Rows from block 4 of a small image classifier, named by matrix and row number. Rows with one number belong to one neuron. Each number is 128 + 24 x the weight over its row's rms, rounded and kept within 0 to 255. All counts start at 0. Numbers have three digits each. After the name is the row's rms in percent of the matrix's.
After each neuron's rows are labels from the 100 images, of 14848, where the neuron reaches its largest size: "patch colour" is the nearest of a few named colours to the mean colour under the peak; "top examples" is what is common among them. Only what is clearly more common there than usual is listed. The data: rendered scenes of toy objects such as cars, trees, mugs and chairs.
# gate: MLP gate (model.blocks.4.mlp.gate.weight, 768x192), inputs 144-191
# fc1: MLP up (model.blocks.4.mlp.fc1.weight, 768x192), inputs 144-191
# fc2: MLP down (model.blocks.4.mlp.fc2.weight, 192x768, transposed), outputs 144-191

gate.266 107:126103168139135161149136105152102145152147132137120127134133152130164161111123111146138091161137125118119086107166099173078080112125079143111141
fc1.266 115:158141155093121163113119156194132119149096130126116142174128120180139108152139128114131131107137120139132109130146102108151124116112101111159148
fc2.266 105:140170094145103150130169132096113148140125128110101128105151165112128133109095170115149109125138129168180124118145126123108150145127143103156110
patch colour: grey
top examples: black object; hammer

gate.184 113:145122094137100138127130096128129129130127100083101125148181118144157126079152139154143138155186103080106151167129113154155094123103116125095140
fc1.184 114:123164133129104116109138151158151099161136158135095120133160147159173129151156162117123138099138122135137105134148116172150093120133125110112099
fc2.184 118:114095071168113122166143164125146153085109106104161137109142103100136110125132124120115125115123122095132146108137127106154128084126178135118151
patch colour: grey
top examples: light from behind the scene

gate.198 103:153148079118123146114130124174123130143160160080123112135119138126134144107097123119133182130122136124145162159100097163122169169131115103133078
fc1.198 107:130151118134180118095112128144113113132114126144130102140113134118122128134098143127103101137125105160110112107171054142164173108139084147158162
fc2.198 099:136131126135087157115119074121113142094147122142120130155165114122134123132133105146131157126141143098104165166089137097142108136119134143084075
patch colour: yellow
top examples: yellow object; its colour: yellow

gate.201 089:115113109099099139097119173145133180179145156167086166181129125179147124124136151136121098144122135103114118163166105125145146115164089147159157
fc1.201 098:160127178117097112137132144133122108138125131107115127118137145160125114143120111128119146110117140139153080129073120145120138133134096147123096
fc2.201 100:120146107063141162163188128139121136134141089164140098131119130144118151147112118138144119130139143142151127134133151109095142102131146120147165
patch colour: purple
top examples: purple object

gate.164 103:210136094132112151113138142119129128120154118121137144168141118137126087104125141153147134152147102085110142136133120133154115119166125150149115
fc1.164 115:058119159161145081145105123089120131063132115123127109102126122100118154158111154160134104129102138109135095123124151155122175141159150129104144
fc2.164 116:163135124130112167103171111173146135150167126153113121118132148109127113112111100106137140101127162119136139141147150096121152107118122132138094
patch colour: yellow
top examples: yellow object; its colour: yellow

gate.614 114:169137148098141103119128131113110141114121081167133127096090118107119145150125128116132149120119123168139137134152119119052149140117114123164138
fc1.614 111:145106162131125141129115145124103144115132154163121128097123129156152147160130122112138163133132146176082109142136113122101143144113085115141140
fc2.614 112:115081112158133111148126120141135130108142154141137096151135137127110123117119091119105141136090157076104102171145155145143129117131091154153121
patch colour: purple; green
top examples: green object

gate.133 115:132109155136132182156142117157148139129108139088154127123137167143159144140110065118111150128123139152114102111089110122090123164119107162154161
fc1.133 108:160155117112121164155146167168125161169121131141061120136131176147125150146112115137110129134140125147105128140136096152166050137171094117058099
fc2.133 112:114167125162119126143122120104122164150125118128095086117117110112128144087166095148114122155124147119103149155098180149086090121071126149116194
patch colour: white
top examples: white object

gate.167 095:092148178127127118118181147113102123117122107140137124088136147130174113148156138129138090113179122112148088167142119143108147130136130155073148
fc1.167 095:120105122142106112163153173126119138131146101090116168120124164127167116116113121158144129131122150150109140133097117123081132164116130126136138
fc2.167 101:129136126128119119152130114092100149124133123085143151121132153151179130127107150134084106124133125124136112098097098103109145118126107119126113
patch colour: grey
top examples: count: three

gate.331 096:122102131140126093129082167113059175145109094121085173120120156138168117124143149106129117161131122138158102142140098120139159119120145108124165
fc1.331 100:134142151102135052092102137154107174155093119133092154139149124124155132169133120114098141134122104146147135149130115130122088120134152129080123
fc2.331 100:168163107126149133174116114099142136139167105112143113137088145153120127087111141155140117106142126120145131119126111143118128159108082138138128
patch colour: green
top examples: yellow object

gate.34 110:192116106154100109126110143153131126137143157141117127148128119124110092142137127145139125114138115129130133162188111108088134094119119141081132
fc1.34 103:155064116150129128167155101115122122137151143130118158114136114143129077118152166102136138168114177135147119170136134149130123103108161116068094
fc2.34 104:158131090172132099160155146112128104129149130106173159115126121141127148092142128107133131124088079182123114083098139125137142176129120089162169
patch colour: grey
top examples: white object

gate.672 101:148127124145123122150153147100130131133152119131111137137145130098144122086146111139132118157144135135100151116168132130092125093078128117129104
fc1.672 098:106131131151135125111138126128129129159118141162087125117101112093110142151184162113109125141114107152147128133147117126109126132087130130157126
fc2.672 104:148109111126146086214167126126108141143129131100154140100146109164160121084125137130146073123156111121091170124110119108139105139119144111121153
patch colour: cyan
top examples: teal object

gate.20 099:129095133160101116099153106117161136134112133101107137124162119117177073086180140141131127099160120090161106166148117145115151128082137159079122
fc1.20 087:118122170092133145117153151103177114150143158131133143152152139159137133113106155139129144120140157140146095140091134154122153153136115100151115
fc2.20 086:165119158113098177182137156090102142125148138091131116126184111125113117163137107127129183141144133164126082108126183134124086109113106135122153
patch colour: purple
top examples: count: three

gate.481 116:125135142122119135112095128148111169120112112155097118110159132124117147155161084123116153136143123151104095134118128186134099135134108132100135
fc1.481 134:166137118170114130134186123121183104142154132081144151165137131149159163160140108146147140129157121108109145143137129116129123132092126142119151
fc2.481 105:106147108123141121124117128116142190133128095135121146122149149120121139145140061112114124122121125145111128097136153122106136152124115121151118
patch colour: white
top examples: count: three

gate.751 090:127178094112080153133133109116098134132129106130116111137175164104116150129125100110137138113148090149087117120067094118131162170096104131143134
fc1.751 090:120139106115126140173095141118128124130138103082147136144116108154101146110136125151121136148140129133146119107082158126116123159137176099102036
fc2.751 093:116134181176144101107109152139151138130168140154121145142117128153121129084175096139133139119106118081111124118139088109100107071097072122096121
patch colour: purple
top examples: purple object; its colour: purple

gate.219 109:112110143152081140136141150125128143156157168121108144114139142115178140124159141139136133150172117129135107157151129110105123111164124148119152
fc1.219 107:106151135109095139145155118110152109125119128105106143145140136151135122147135138139132145118126137142147116145046138093096159184120127116138083
fc2.219 102:131138118136094117112121112122087143151102108151116101140151133111107130172124112142072114129114106140164130101130127154116105110138131119124134
patch colour: cyan; green
top examples: teal object; its colour: teal

gate.622 106:162141147168103142119122107125129139122128123134104099136157137127156150122133125171089153144140070111123128136145087129111112110143087180135136
fc1.622 083:142134132150140126130122122114143100118128106134143108116086136127148124111136136179133140160119121139135137137126095146134115098140118149120122
fc2.622 087:201142100139098126107094174107147154136124110139164116082105123129134099137086146133119174129135146140148152106122156118153122084127132118142143
patch colour: blue
top examples: blue object; its colour: blue

gate.75 104:138107116130120096131146105110043163118118119150098125100155193106171108085128098112132120129114107119106136126121103119144173133104120145121161
fc1.75 111:129139095130127122131096168137119156160107075113110190164123134157126130150124155137120123175139156142144104150109125129133102139130150111111116
fc2.75 103:131140160121161141114094125133122118126122138177094128110124121152093162098122095127136103157149141071107117140140103125115125104072111103125109
patch colour: black
top examples: count: three

gate.117 093:156129132120086145127143110124162129107150123153100129146163159108132141115161097111128136111154153144126105151121117102052089148131093154120178
fc1.117 084:094110128105145156157139143136128139147108142109151173134149158165159103150125144130121094102110136111126124111112133131153114088152105141092096
fc2.117 086:167139158131128116117157130130093147153119116160076112139131131124119118136129128179152144135124094159111118099144138112098109146138154179119111
patch colour: blue; green
top examples: green object; blue object; its colour: blue

gate.373 106:134134158150153119116147118122132122112148130139176133132136103151155148157134148115134123126134157127137078158145130151108107103110132081142113
fc1.373 110:160141176102127149105112103123074112156099087114133141095119129134128084142134083134122167130114122148130122116125121130145136106093138137105102
fc2.373 110:107117100184126078120111151152139119148149148131110117155117120152112127101151132081109138105147171122141124151159105132120113090127169092146121
patch colour: white; yellow
top examples: yellow object; its colour: yellow

gate.150 106:143084117111157185158112099142104131102118107138151147133142125117151129099131078122140139149129156115128155147133148088127124097131147101132141
fc1.150 111:099106131143128104158147154126134131142109113119114130121126111156101132114152141116164088135145128159097129113123135145148075155153128101083184
fc2.150 111:142171160115114167138120091124127146124154121146100124112158150101149116124129122168096141143096149082108134158085131109096135125085115131121125
patch colour: white
top examples: white object; its colour: white

gate.335 108:136149153170098162110105083135121122153131143122095147134198124119133098093168116183155111147156128099140120143128098106140118062127110116099092
fc1.335 100:131087121119105130128104122091117144160133122139119113140132130143119156121149137122142144145120126156098108084101121136105160180109117155149177
fc2.335 100:115108133137126143160116119130088131158125120126077124148147109127116162143125112153132123145155158144142111154119150091107115158174120128099116
patch colour: yellow
top examples: yellow object; light from behind the camera; its colour: yellow

gate.175 099:102138139127132091115128193172119171116134139139084131191140138163151112186129118131113105123146099145123087113166089103127152150137102124135141
fc1.175 086:157127109127139166127130085101143112152133112154084130098146131124107139110147147132147143151099139144129124153112106107103140126126129092126111
fc2.175 087:122143084114119100125151136142123156160132145124127145124163128202113110122125105114121135148125099180095140103173189175128111133085120102178114
patch colour: black
top examples: purple object

gate.343 100:110115139143087143119122109157123100132151174129135140155148125127133119144140101122170135096134122120178106159156081087125147068158113113128137
fc1.343 094:136166161139125136124123147121163117152112124119141122153141161172147142120136177142176129131155117117142110131106085114087160154124102115153136
fc2.343 089:133130148137135156120090124117109112133169150121116119094138155181130175116148133145123150142151181124147124163125129142103164159119137097153148
patch colour: white; pink
top examples: white object; its colour: white

gate.35 081:145119124127131112155127125145166090147142145149110099132150124118100156117133131153165134150150110134087143116145109120096137200131124117154182
fc1.35 086:091162109150140165120114124149110155124131109111140143111148124120110105147135169124101084117103150094149137141104089108105123098158126118131096
fc2.35 090:124108100149095132132154141150096137132106120142133072128130141157099151129139149139142144122130106137101148123134133130110135158136121132137153
patch colour: blue; black
top examples: blue object; its colour: blue

gate.714 097:128134097100092127138111124156132145120106122106129116112186140119108141117144124115147137098173120114125130133149088120077138115102112118093134
fc1.714 104:145159139094141121101149150163122140099084132140156094117123170120171105124126118134131131116128098160133129122099074122103136153127093169166082
fc2.714 107:122141120117128111122157114134181169095131115172141119149127120118126134166125100130147107141115137126105116133168155130122121098129162140157147
patch colour: black
top examples: count: three; black object; its colour: black

gate.327 110:111149136138109144104121112140166139169162149101080116173175164160157141115127144123144153113166109079158105145123122138141158143105087115181147
fc1.327 098:127140135103095097095133134133131158124143117165088140121163133119117111164106137128109120091132123134138081108091136131090154130106117148114090
fc2.327 106:135114138170126159172152095100081150113130133156098121101160136105150140129142139108088088146133142094146097124151154120114142104113141136144112
patch colour: cyan
top examples: teal object; its colour: teal

gate.57 115:121156137114150142129132142114153107127134132083154084094117135148118186131085112107124130126125054109148149055142160162128096133138126128109137
fc1.57 117:088131120125134069087075110133091150131101125163115115163112092116102087177149146110120131147112146148135143174129136147173124140132116123091119
fc2.57 114:137106166132129154147141120122128114162147126099117106107126142180149170085135139128139126135148122127106126086129156095040157148072124132170121
patch colour: black; green
top examples: teal object; its colour: teal